Weights of a small contrastive image-text model: batches of 256.
Rows from block 4 of the text encoder of a small contrastive image-text model, named by matrix and row number. Rows with one number belong to one neuron. Each number is 500 + 50 x the weight over its row's rms, rounded and kept within 0 to 999. All counts start at 0. Numbers have three digits each.
After each neuron's rows are labels from the 100 texts, of 14848, where the neuron reaches its highest value: "fires on" is the input token at the peak. Only what is clearly more common there than usual is listed. The data: patchworks of several textures. In brackets: how many of the 100, against the usual share in percent.
# fc1: MLP up (text_encoder.blocks.4.mlp.fc1.weight, 768x192), inputs 0-47
# fc2: MLP down (text_encoder.blocks.4.mlp.fc2.weight, 192x768, transposed), outputs 0-47

fc1.685:576491580483470435500550583519535517491475500514406502631459547538411448507466459393559565481424484488517533494467486511395530429508476419432562
fc2.685:560473528622468511517575584504501520460482412478454525508432468510502525511415477519512423505438514486464538520531539421483470511555492498525473
fires on: "patches" (100 vs 10)

fc1.411:429457499451476545562431552417433413528385520433492528466485604512484424606537536421497599490516476475523402534533606536463481510487498502525493
fc2.411:488536486356480510523127467484461494505409544490541503474542544517528510509578504491456580523500518473552436537494562597498520500472483485504510
fires on: "<end>" (100 vs 10)

fc1.124:569534474506492491558539541575597557447519528583404438446512534467558516555456448412463513528467548505517472450581514555512556483448502522440525
fc2.124:473501455547552476435550503458513514412502534584495482472471428480461478562453488506562447539445520582508473513551601445540418412480445428461455
fires on: "spiral" (100 vs 1.1)

fc1.170:432431559564486470471537533440455559407490528516517439533505555515493415449539485530481510460549461539444508543553468429522573521516474542520465
fc2.170:436423533490534502404489491440499477510515516449465500511521478575531469343526486497525461477568518523491546498481416431466557536475553509524439
fires on: "wood" (100 vs 1.1)

fc1.427:567470504452519551389471545565525481451428525516429496545464488545584503514431510561515488442517504471525508407439469557510535562514494573470426
fc2.427:483514516604608484511456518434411565481565442451517454521515562562495395474630507540517499543418438517542557527500447502581492465528510541549426
fires on: "crosshatched" (100 vs 1.1)

fc1.130:453436478519512414544552587504503407528397529396517454549545426461462488522547537487528514502511471524485541480587506571395481515485527442427539
fc2.130:584483524498541524400422450517553580505568438560531473552490578451445550503525520502510354496527410456348510484483437455562521499494509526542516
fires on: "rings" (100 vs 1.1)

fc1.46:528437472483491540527489597570542483524486574496576455460519556509485503548516517470564589474505563458486405548517460517516537517493431423512497
fc2.46:483534460511498404538405437472463522548495482544436420588527458499519520494464490515541482507464426421505517496480448550549436535468620520542530
fires on: "plaid" (53 vs 1.1); "veined" (22 vs 1.1); "woven" (18 vs 1.1)

fc1.609:555507517537555482562572500407415419536484521535583561545569427486500464487423463551485522493475465448547464461470584440442557562395495572453496
fc2.609:602418515465490519476485503469550495510641505507468517474470510413447508495458488504469465475455533487402586500492523435562484457537534517555513
fires on: "plain" (100 vs 1.1)

fc1.37:490440473478493475487508510540550444478505422460567393473481507391541575523549433447473508492462458437530424553569481458440593520554467575448536
fc2.37:518496468479533522461297438437524618504523550541490489466524503498514538410537522453480441476502428511440502526469471415543483465447466508459415
fires on: "triangles" (100 vs 1.1)

fc1.542:466567452548462508559550596466464430457507457526567482567552419486467600485446398475509524517480571421479480486584585432527595538503504531470469
fc2.542:577505513504476451591412436451415439430549513496531506474488436538544450527531556539417485443504507426453528569390538607576412444525510508459502
fires on: "labyrinth" (100 vs 1.1)

fc1.109:465516607439430486425498499503457477451531517426559481537492484437562586509420512558576591478489523437501433495530488497416541483467451609435514
fc2.109:549487448478542469547476468517546613508568583500541421412527550521429525531567469491498489504510488448510533500582537575540534509494421622391557
fires on: "cloudy" (100 vs 1.1)

fc1.588:509518568436537448524586608575454512426521499456442551547517479518513453554391457492413469524567600516446549516510478509537487488514536481503462
fc2.588:448457459565575512487544491552504439492556419526471501593500494520510527454470453553546501515474541497457510501464420480473475433510597513569497
fires on: "wood" (88 vs 1.1)

fc1.661:465428540537480523565507471464471555508490463422490491438449495448466475498514551483449565590562566422495529543547501518564428550407453491509553
fc2.661:499483523407479560545173516446414487516494523471539495458543530531506527527582523472465581523467524541515439541494590543528504511488475486555525
fires on: "<end>" (100 vs 10)

fc1.758:396497545548569455536530465492532502540464570509438486441476515511483501451544567464445508498504550476448567448546544444552509517483489399570548
fc2.758:527488436535555370459487474500488521522586519518504467580434505511418472470538510518646465533540482424450531395517462477539432460470554510471486
fires on: "rays" (100 vs 1.1)

fc1.48:508559594521464501518562585454461433463429593539426477440506474478521437479453564509572515524463572472512459505573563487547513594547470550473518
fc2.48:547496560505474542617352565543348524500466370424487481442458551586486508451571487542468572595526496550528510595522451469609479440477566528572531
fires on: "crosshatched" (96 vs 1.1)

fc1.381:464488559447531533509587544602497476449401511433504548468452436452589519527542566567506492454479566544490471564579508582431500570446506450498566
fc2.381:510545459476412626438477491528534563436507424582525592484530418477514501457513555421520451491514390499467515523562444519557573484488491510502549
fires on: "triangles" (100 vs 1.1)

fc1.209:575529616521483503526534563536455541468435535455579507523556408496439454482468553447478519529482454422447507428553576507488573460432540553589483
fc2.209:524411492415546437458545533563532450508526606477539445535489528538460567535412478569479515486497434499474434481486569522440500454516472560518613
fires on: "cloudy" (100 vs 1.1)

fc1.353:512479478413433483556479479535481437561537544527494428551509552410521543425487490415467487462576452521540510443545563445445487432473431495446547
fc2.353:493546495502606498543489448594446515473531480531503458593507490493419485510477449536526428560526465407392530493467445476518476489558498489498531
fires on: "labyrinth" (100 vs 1.1)

fc1.39:564519505460527450550525472482558525531453587504427494464432448512433489597482534482565583518390430459445549580494579550513512469468499579553523
fc2.39:555548521519558507558420402454525512458564425520551465500506504496524444483558478522485363432512475460510493473492445481542500506557529531547481
fires on: "plain" (68 vs 1.1); "marbled" (32 vs 1.1)

fc1.515:466534532489491448490511513472565409488439514387525523478438498512564476442438591522538528524518434517581458444581548566500581481435470536488493
fc2.515:516503498520549560515557458576530549530582503518448474502588471471441500496477521636351380439531491494400569517404576475535561514572481439498487
fires on: "crosshatched" (100 vs 1.1)

fc1.241:519555502481428448544527453416487540489491485424566552519504536438584527479415461556552473530460559461543549471481454533533536479516471540441457
fc2.241:542435599568498474540504477580490525564490555480396534522472637473488566483467532494360486402523480473404509564465440450556448581472591524555411
fires on: "<end>" (100 vs 10)

fc1.544:443569532492438462473540611542560535506543423423468559501442558431454381427476503469421519531419525539483525505505492414473446516479553461485528
fc2.544:442426543490538511409488480443492480510516513449469498512509476587540464349529496492529459479561516514483544501486415446468560533478558515532451
fires on: "wood" (100 vs 1.1)

fc1.750:577487529471474478486583587545462524505570459455569563569493414518544470573507531491440521514563545477437435488587457597564603526429519435533548
fc2.750:550505402487571453543511502477574510490579525495618480528550497484519480482533446495549512510570451570445515563490521519512645538518411521561543
fires on: "woven" (100 vs 1.1)

fc1.158:502551468503451506492589453478564473486396560548424564516467553504506454571532394402460537511439512463560585432567471555500481505470484498452449
fc2.158:464510455541532478431533510480505523414492541590484480474488412488460480571434500480569437550442524552504479496540595447528432407496464432456458
fires on: "spiral" (100 vs 1.1)

fc1.408:537479558441464475569628533478444494459405559513530569520571588549458481568401524410517467527452560452526429510575493531437483577429567406462509
fc2.408:570501454550488435544516436474523463519492457553556426490549588476449495487483483511425401536496509435458519467514476459397489561582558520473509
fires on: "bubbly" (100 vs 1.1)

fc1.194:514456479508567462551509470476487413475399544402425504495536459467571460509460398454510459546562500565496422533480442593563517501469511612479439
fc2.194:404520507513553494564507523561438583499514515484469484497569476503535497451554529471492605529528489419512491535504532642515456529493458535480532
fires on: "wavy" (100 vs 1.1)

fc1.571:495436608384446445532553555535527443545469509578579568444544428442483526540518472464557539496556590517485431485528490566539481479464541449522520
fc2.571:548509379490567423554508502505576537503592538474575470533552516485510509496508432510554501516577442577430511574493523496488635541520403524568543
fires on: "woven" (100 vs 1.1)

fc1.594:565523481495428498447524513546553471552466501430430517441533515384563539528426506564475591469442485542524404406451413464531437457535449544464477
fc2.594:478498535486510544517385400453499484519479465462486478547547512497554554434507475466545515506417503531449481541463461548480513456487502413567489
fires on: "checkered" (95 vs 1.1)

fc1.64:502537481486484518512563494451555542411523460586486465463522478528518516484531401545529439570447459501548412476554549432497447458448445490459480
fc2.64:461492431525561454445556502479547514409521530570507480459458340480431484550454498515566441567446522612507460485559568435524411442487446442459491
fires on: "spiral" (100 vs 1.1)

fc1.547:427478582552560570492558588423466517511450491459517415580438535431526476445543419470494437436491467463517455540478543422450478498465565530466518
fc2.547:527505461556564503524449449543472508507607481520491450511485555468433464548472527533556479492528415571470454540504564599557487505576492426506548
fires on: "plaid" (100 vs 1.1)

fc1.110:441477580489476554566476552463582509476521491456530487533489454426545455388374544566502480581464597503417520436514452520492573446500424566485446
fc2.110:564518483504544543509432526442493537520587489455456462456485551470459523512522563533559485546517506539438519481570543432593446456529492492471482
fires on: "patches" (58 vs 10); "grid" (40 vs 1.1)

fc1.356:440508515420473494582593493442567468453522475520524561454583575479507495563449520568486474446453585515453418562506570437502481470374515470473459
fc2.356:543481496515486454528529555577505538436562468469516474512390510541449520448464473489509495492492551580458538531495494432555443508509483540470452
fires on: "patches" (100 vs 10)

fc1.705:457444496552471554568520488484566451440499505479587459446544462459497568421456419418499553576538568439570549438558530554573469504465487494559506
fc2.705:537527554430476484540336491467441612454532510511439454480483583526454512474579562459452612446529475497453515578450519509547441562482513560452479
fires on: "plain" (100 vs 1.1)

fc1.387:464504523520562443543493575533508581407503567504456496450467512520485494478418576440485545474542563467439439499511513455458534551483418473534596
fc2.387:498458510451530532523539584545500554555519567534478561559444522499464538522453502479461467501627467486447532525368532448540542526505463508495438
fires on: "bubbly" (100 vs 1.1)

fc1.461:435435511509464538507503510490476406600472591444507540573474518538574567525558469561393466553527449502439449514478563449502460484497595420471533
fc2.461:498417506397404584449511484550517453493477512404486492495492602476440576493558507562467499518444342531455456534471517485512461443530543529519529
fires on: "honeycomb" (100 vs 1.1)

fc1.587:532444547514507465468540504463477521458533467476469523567597508566523453413524414464463470594466593441502538512505592546537531575455502452576504
fc2.587:581495529583500527506543530452508527474602421485451494448474425492464468511456501497510440511444518501455567489487498444530465500533472488468534
fires on: "patches" (100 vs 10)

fc1.122:510537552381559432484580438475512530558478547470514530445461537521540545528418475505485466518463519536578488532514439525527539577421497553464520
fc2.122:496493517568545400393525449484456477507539541546494492550348488574426562526477535525579507573484542444485492459512514456503424477473560528431559
fires on: "rays" (100 vs 1.1)

fc1.699:486450484532411496525500533437550433541443583474502538441531563536493517453406530492528615493515443530400444542600442510460458450428490585577481
fc2.699:517500476584476460570486481572511479516547532516478490497475506535458540547477456518456429507516439522468442515477440494488598503610498487600590
fires on: "looped" (100 vs 1.1)

fc1.220:519444533479468553524527522529557409526473570534525461522575496521511489569495464486444549484518469530571462420457487535449435480425606478578552
fc2.220:517491503599473460577475491591509456491563508510487491494449506539481526563480464530463429496499409539490474523477449500507587483624485486581624
fires on: "looped" (100 vs 1.1)

fc1.484:458500418425413434444621537606453446486472523406408578446444585413425549506494555507542568522520474529484484515472491523464512530483437554492542
fc2.484:506484524533485589450488488470555533542522453555414497506444466559531511451547484473533572456528574384456487475502462511466493452549609575500523
fires on: "triangles" (60 vs 1.1); "wavy" (33 vs 1.1)

fc1.269:520563563483406545568581593421574458474527425411519517556580443482552531532490533570506558500455482530485483509563548483500572517537506478505530
fc2.269:648449404459497404479430394477530516464496554507502502518526590486452520454493446547442494512434490538470455545499499460445436494492564501505434
fires on: "plain" (84 vs 1.1); "triangles" (16 vs 1.1)

fc1.184:561526442444510421546566494507432465550394477508490419487459484528439395449455408424551443436540516538457600429485545473441472495404536542417583
fc2.184:579484455553491440538502443480524460521505444554558422480542587472442499484469485491423407531497516459450497477510486489407484550583550521476482
fires on: "bubbly" (100 vs 1.1)

fc1.377:521487462438415512480465493401423503478529498476504518452499540535530526554556430456432484617561507500590499586544631532535494464466537465540561
fc2.377:477509486356486511509121460486472510502420549485556501477534532516530519504574495486448582520507517482564436532504563598494523498468473503499513
fires on: "<end>" (100 vs 10)

fc1.283:595600553430406510495471526506563547505437436512553462544500538508455516451492414513543548538500465501435541521583558554444614513428454459494471
fc2.283:477480436541543518573491538590461531463514474551444508477470580529445500523506504540433529479508446446510509469437528434492401540610399514475512
fires on: "wavy" (100 vs 1.1)

fc1.92:431411446476532566531603511560584502547539526519493433461529554425473437384516472555513478500457569500450570457526538589440505528567511587579587
fc2.92:493500527501523462483449393492513528433455504529406542537469502493437456481468556489523507454548497501310543544510510493564475507543543476521448
fires on: "plaid" (100 vs 1.1)

fc1.30:568487554499517551448551443588538513550396544426425489596478517438439498509526427474584501542555542524607547431591494548477572579528470479502469
fc2.30:478472511578538483490484469519546541488681457530479523485526485443527457442498490516596486418488496538412566441457429527511552431633484462543542
fires on: "triangles" (100 vs 1.1)

fc1.102:462559588418453480513562559564494506474537521533476519503504516511478529447475540497472522456554507469555517559568523566544608599436511469494507
fc2.102:511457546482526551459513493498526573564524482572425426506486461459530547508476474491513531464511549368516518467514485503458475427555584528451531
fires on: "labyrinth" (92 vs 1.1); "triangles" (8 vs 1.1)

fc1.67:530500508519523493547458449453496481571404571429431514507502459433569493429482438542522562494551481413446520453479458470509546486419520501432439
fc2.67:570476527597446537518567582503496516471484411475444511509427434509501539525410488506505432508457522485468556505524565423474470514555474496513482
fires on: "patches" (100 vs 10)

fc1.446:486433548558473437548583547479457391416510537492530539560585480434428502474536551540436553525436473526481448447534507523527530559490500465467553
fc2.446:523533405487546378549385444507467496548570534533536481513515644480475548495539506509537473515519480584451499524390468504444396560506469433491497
fires on: "rings" (100 vs 1.1)

fc1.32:574507529456496511461564523563519421523469452449525413559473468478550427426538501432513545423416435516470462595536443445462571520495457524538567
fc2.32:513546576585494377484452437525572403458484440503508436489501597482467486457552520587509441532498490511478537587484464549546427517550559526551581
fires on: "rings" (100 vs 1.1)

fc1.485:543497508482476439529504468532533454459426538437480468502580543442501566449545539460595510471453477560541499494502608560444594496496570470539567
fc2.485:500424463539598529522524489567427532480563518538466479480473489466388449573453528456541439447495453485342635556483497479544439464529508458523491
fires on: "plain" (100 vs 1.1)

fc1.599:583502545458513519547576503412496482558512516463455477452549464480520526565463500569455552549575460462450461424540452436562456539570499474579466
fc2.599:537491598462503437463430416549447493494434513515457541609510518588510630493506467445551467507510491402493519528412490517479490388449558516544520
fires on: "rays" (100 vs 1.1)

fc1.444:564455587516418509481493596455476400446451484482440434494482512427551509547506413477496619533513563552524440442527492544557579623434512468439601
fc2.444:461513484514533437484482451534436519421502444559374518590510545466500454563449601472513565360489513447391628553488452486596461527549510435497456
fires on: "checkered" (100 vs 1.1)

fc1.94:480465511534517556493601511451546477504448550475494552512511611502429436530418489542463561511581561456451444459581562439538568451419494536563499
fc2.94:607526405459581559491425553441522574532589546495559426444440519506454499468601470552462504497489498452468476466457506488430418493499541574465483
fires on: "bubbly" (100 vs 1.1)

fc1.349:580514560459498432526507528430526484492554467469439481553523545539551561566519491541522527504487431464417476549453537562553592511485376434591461
fc2.349:431567516572497542475477454519531551510368485605423435537525455425507486503502536560506523493417552421514501402539434536490470556521596491536461
fires on: "honeycomb" (77 vs 1.1); "checkered" (22 vs 1.1)

fc1.664:502479456496424490537586511511521541469536470416522423498497485419488488472541491563455483533511468541444477557510536530497566591476411529556446
fc2.664:455448489449554481505534492504516460537473585526496564596409550537483549469487517420468502463565451561478471514416536433488508472492496451473379
fires on: "plain" (100 vs 1.1)

fc1.746:503463572545505438578538559512589453502493496547567493416524441498423595466519500430590516511552557512470530568502538528497595508388527457431475
fc2.746:544546473404498637414445566532517569454565461536483579496454494414530512450583519535524464417488447513472496504534461480572558461466508535504526
fires on: "triangles" (100 vs 1.1)

fc1.174:492551525480469554532493490448537575417524513480531448469526493517575551496548435406525578505524516531437446483470488473476465541537544517497433
fc2.174:472506450529546489422544507467517529396497521598484489456479402470435486579444494499547457548442508573507479506560601441536418415492454432458470
fires on: "spiral" (100 vs 1.1)

fc1.723:526516463462428462515496486545456489530523517433424427588454496429444453525472488429503488557438571567476557602486451543504486424470522517447455
fc2.723:582552571494483442495468492489441431530507492550533440575490504520451613530569509483551448528514430379498430478488506472412418466472575508533468
fires on: "bubbly" (100 vs 1.1)

fc1.203:470415516436528490482517591475544486505456473506450490437436458465478401515529431455549462466519467516593447486451521513531470533440427533522484
fc2.203:596562525483513437454470392507517522535457615528500501555474480488499570509573475544459489451585423434401487499439454457586517525488572485534518
fires on: "triangles" (100 vs 1.1)

fc1.148:496436484486448456534601536423531362524399589438515549601482533490495548528566468552441452510442442499463452482490565460509457505506518449560598
fc2.148:511428460413448562488519472517544438512477535410505490513504574470470555508567524570450466512463309575442446533459486465492496473533563518518576
fires on: "honeycomb" (100 vs 1.1)

fc1.623:555463586440417413575513608420570407415462509509479515482528454531457583545407432455445566471499441543551580472514439460532510518430479534487459
fc2.623:510493526470584503509455463553478504496520464552488387540524435378540499591553534551560492453509532466497513437491511513538489523491502527478537
fires on: "triangles" (100 vs 1.1)

fc1.673:432418538484536521509511560596546452436391450490457480524493507520502461478414464450531524549512582434400566501465557436467557545558444467426494
fc2.673:551470525601455512505575592502491519481480412475463505509432451506511529522426485500492440510455514489470534513519537410472467506548485502533479
fires on: "patches" (100 vs 10)

fc1.71:558463566517473464437547510476418415422433516432511453505550581448572466420389539582545511544583446538475522515415428557577438477453530577482462
fc2.71:584565472437479524560456526474446547455368518425566512478502524514449453587545463498476541513436499565558487478522525474574504498406516574498494
fires on: "labyrinth" (95 vs 1.1)

fc1.736:537478476436475504591554449558501566444515498523534526437500567538468489585545560403498472511487606581410515549606545517531533440455591481473515
fc2.736:459506457556539468426544497462509516411501541589469481484472430471447480561428505489553447540446521549505472494551592436524421397498452422474438
fires on: "spiral" (100 vs 1.1)

fc1.331:408457510427442452546590510425507442454497498511448423471514474408556568526475418411490480510475507498560465490556459518559527571535520537527573
fc2.331:591424529608435463505539537544459555446519364457418497541418491501474537501450487507558424524515482487401534518504523367452473488557509519544464
fires on: "rays" (100 vs 1.1)

fc1.276:507581493458502510457463605551546479490515573480433465582469487483403570517539476498454473540566590561437545456420494503432557503423508459521525
fc2.276:575529470503549513564461341479458536511444439510493434514503485527504453528457505528575517505525509383513467447501584591545507491456516559462496
fires on: "wavy" (100 vs 1.1)

fc1.290:458518564509443524524629559425521512481530459528464421412420545533456550474515471504483522500470556555506508563474522505448502499515539511511430
fc2.290:613516453467564434499404459525556473564529540485576455507492500433410562497491509452537504569447444437457457551453500547456456499450517514473570
fires on: "labyrinth" (100 vs 1.1)

fc1.144:608445520420562452585537501527578415486399528512444469498603485548474471430574540431401596428545531540472543531541511503468474497554508463423466
fc2.144:524448553548536486433551455482469518523500500460520472560423366580483579489538497562576462537440492513560421549583549510504505414382512589549552
fires on: "rays" (100 vs 1.1)

fc1.755:512457495573399521527556449435494474542452520526533438501456505439519520405491466503541448569457474404484518476527610438571497533503461440454446
fc2.755:500495472488539437460585486490527546472462542565539509436424362525423422541497507614518421597425541622504466452536517470504440473546448463465543
fires on: "rings" (88 vs 1.1); "plaid" (12 vs 1.1)

fc1.316:532500550443485481543541544551494483533410465464430463471596558552546566484437484454426440599503504423528480525448523503532504487453389508510523
fc2.316:447558499568586506623544490576433535482583484506474544517518493538537531481453524527557503601496471491511455595525550549482495597461445524459548
fires on: "wavy" (100 vs 1.1)

fc1.569:527588555496533389521494473598494502528519512403491569482529565411439511463405508422489619525436572533509484539459516442500462537460570485448479
fc2.569:535492610517547477519440482535463557525515538480473461565544519507539590415482462484517509490496480433468519563444475502507434477482535474520436
fires on: "labyrinth" (96 vs 1.1)

fc1.367:454465533511474523558512592453401431435466528439522485506490549450510510606569535512517551552456533471447427571457506577502449518452469531520483
fc2.367:483536485354481508522107474476453489500406531486540502470532548523520498508582495487459583526488522494555438524495565578505510495478483478515507
fires on: "<end>" (100 vs 10)

fc1.614:576510487530494477619583485512485460487521521460461464492526454533449560518408406441438592512414548492466502504463444498528535483548562499423414
fc2.614:598503473435410508467531515550400499493551506475494448568496481536464428444474535524534450356581498449479540503427576564508499469475616499541521
fires on: "rays" (100 vs 1.1)

fc1.521:497514582466482442466496550479432508450459435427503460521549557533471478490486410415510469525478473560516493592482443530468541551443523522472479
fc2.521:435418528490542510412485491451495483510517513454475496499523479574536461350530485496512462475565515514478553504477414441465553522483555515529447
fires on: "wood" (100 vs 1.1)

fc1.193:493555494513439511530616579523492430431455528586508434478569550431393526451489443511439583454466518459508560493497564499412463566533467449511593
fc2.193:526507527568500434572442424527532435539545497456491489485403559606525557480553437521447380501523443567500447507481458461522581500591521545605541
fires on: "looped" (100 vs 1.1)

fc1.364:524432456512404562503585542510585501559536497529531516452488439510411417555557505496473578505486468546409470565519529445498574526533409514421530
fc2.364:480471512472541528416452448471458556534489537555499478546504533446518548385536452545524484436520564522461460505500566557496439523553589496559522
fires on: "woven" (99 vs 1.1)

fc1.453:582547524546423441532605466439464542478475486473519472557428465552589526541500458433547569532578576627583555437465528560442537445433409508497553
fc2.453:584506521524553561588463548662511574445458428554490468536434560488422453544417560547428527537444502430395465520544446577556480594543590483512460
fires on: "rings" (100 vs 1.1)

fc1.492:503535472520494436563456527506572529546434543495483430551564592465524483464416483513491494519531511512488482498553584430527589568486498439566432
fc2.492:498542484521490572610504506535535488489511514498544514513515513499480503536547526531465480528480447527545485570471515487524543557471542533545550
fires on: "zigzag" (100 vs 1.1)

fc1.239:490460528456576418523498495484514531545536556389551574448552553496537444567458535499480557548505515568458559506521443518419420537505540463457444
fc2.239:546509490510437537528472500555496539455554524488428445503549563500469481428522454556357500440522479442485508490477510482599526526483493541563577
fires on: "wavy" (72 vs 1.1); "grid" (28 vs 1.1)

fc1.100:464544497476517430532542537425555498522412469476585462491527539448479495505440480410510484489465552451505503572534459512533541434412522531452530
fc2.100:600455524476504502520537460564467401466484455526510429488561542432515403469526561545443486408520526525456516481358471563531472476553547524515562
fires on: "woven" (79 vs 1.1); "<end>" (21 vs 10)

fc1.615:530517589402560468522545517441511524492473552533548550519562441449595523470424450560518507591483476466539443433525483505500553459543562438455480
fc2.615:580505470468483486464458428542499532442611503517426458461449520451465585548418525524526406481383506488516489455507567440553442501491476534480478
fires on: "spiral" (100 vs 1.1)

fc1.68:502559542414438511542487517532576455535446458494518417444504465440521496533509475408510485464554467466428479451578530537584517484507551468481499
fc2.68:467496465523550458424546493469514529404510522594487476466474393468437475571441493507544449543450514591498463514563594425535431406506465425477478
fires on: "spiral" (100 vs 1.1)

fc1.137:457508444527494564514478482437533467552468489521593534566581433528470450538428550422471503504491549473426496597587574462586437559441496480591589
fc2.137:581487496556460455493480407516484550455609384533476476443486523510454455501523506509548434523540521525425531480551477398489491513605547514501539
fires on: "bubbly" (100 vs 1.1)

fc1.678:542475544521484531496560567522576492519537559457528550533549501540520546437400509505477522543570478568542483535493463496489455552529565485521602
fc2.678:512491484595463453600489470575523460478541530495477493500434522539495542566509445531461424491504431521498478487482447496494578509626459500614591
fires on: "looped" (100 vs 1.1)

fc1.638:500559477493446419463539456470566496581502539498449533555518576463442553425487440520412492559569436522433503540549563521566563606499473461530438
fc2.638:526483559500497480464502579475493553519650509442455490472475511498454444450494474458549453502548470530490554557529509442573451466518493488489508
fires on: "bubbly" (100 vs 1.1)

fc1.396:449440489495482468494547559525586415463478517492467527457536517542485464578568505435472442577439545541481551529614591554479492572396519503446478
fc2.396:506559436429586525540525374586476533424422616535515498505526495455495486538525474546481542485595484358367414419382479539508539426494469437462558
fires on: "rays" (100 vs 1.1)

fc1.488:600517527457545371487594596509523432465384511445539456539536440488461455556524508476527505533455582426577491519597499542501465518491456459450567
fc2.488:572594542494498503490437501494557475504494532513508547490505525475576458463562488520398445441480537495380466453376486477454583428464562530578558
fires on: "rings" (100 vs 1.1)

fc1.292:476440593524475455499562611496543496436560512552499516500549477455468531572490511513439548537502460539414522577513535439477529484525551562437442
fc2.292:588491481512520422520455410497509584504482504527472466472550471426412556465486503486563479502483494450542538502492391470437486512561553508500513
fires on: "cloudy" (100 vs 1.1)

fc1.89:541526499495455453473550452543480505509500509415426470457559574514544580522412577512455611534486585419512527475515494501435534466426425565480489
fc2.89:458549509553571501618532508576424518470553474505477543526529495527533532477471529537564547608483488465516438589511552547472495602459446532473549
fires on: "wavy" (100 vs 1.1)

fc1.672:556455419439480480522540485445520428543429502432465541568427435462554464460555472517430503580478513524519541506416465500555550434461560487524593
fc2.672:501412493406418571448504491525525439508470528414492499497488592476465558500549516560458491512455343552441455531463513483489469462520567525533540
fires on: "honeycomb" (100 vs 1.1)

fc1.190:495464574543494427475457557485460415429567572400424574567466445480449491459494547437535561498430560507436480481600527535481503491470519464490508
fc2.190:545482457525577469435433451579466507519560515472573391476536555443372507473489535554485488483561442541496516539482408503544534544556506539527487
fires on: "honeycomb" (93 vs 1.1); "plaid" (7 vs 1.1)

fc1.45:492523501494561490483592537541479395477425522396560560547564485532517513533472465479457505459493525562551482482491565503555446480504529524508442
fc2.45:607538545524531537505498557546566589496478463466510489497520409531469492479445506483543526510514467447362514530536502507514542547494471497509517
fires on: "patches" (100 vs 10)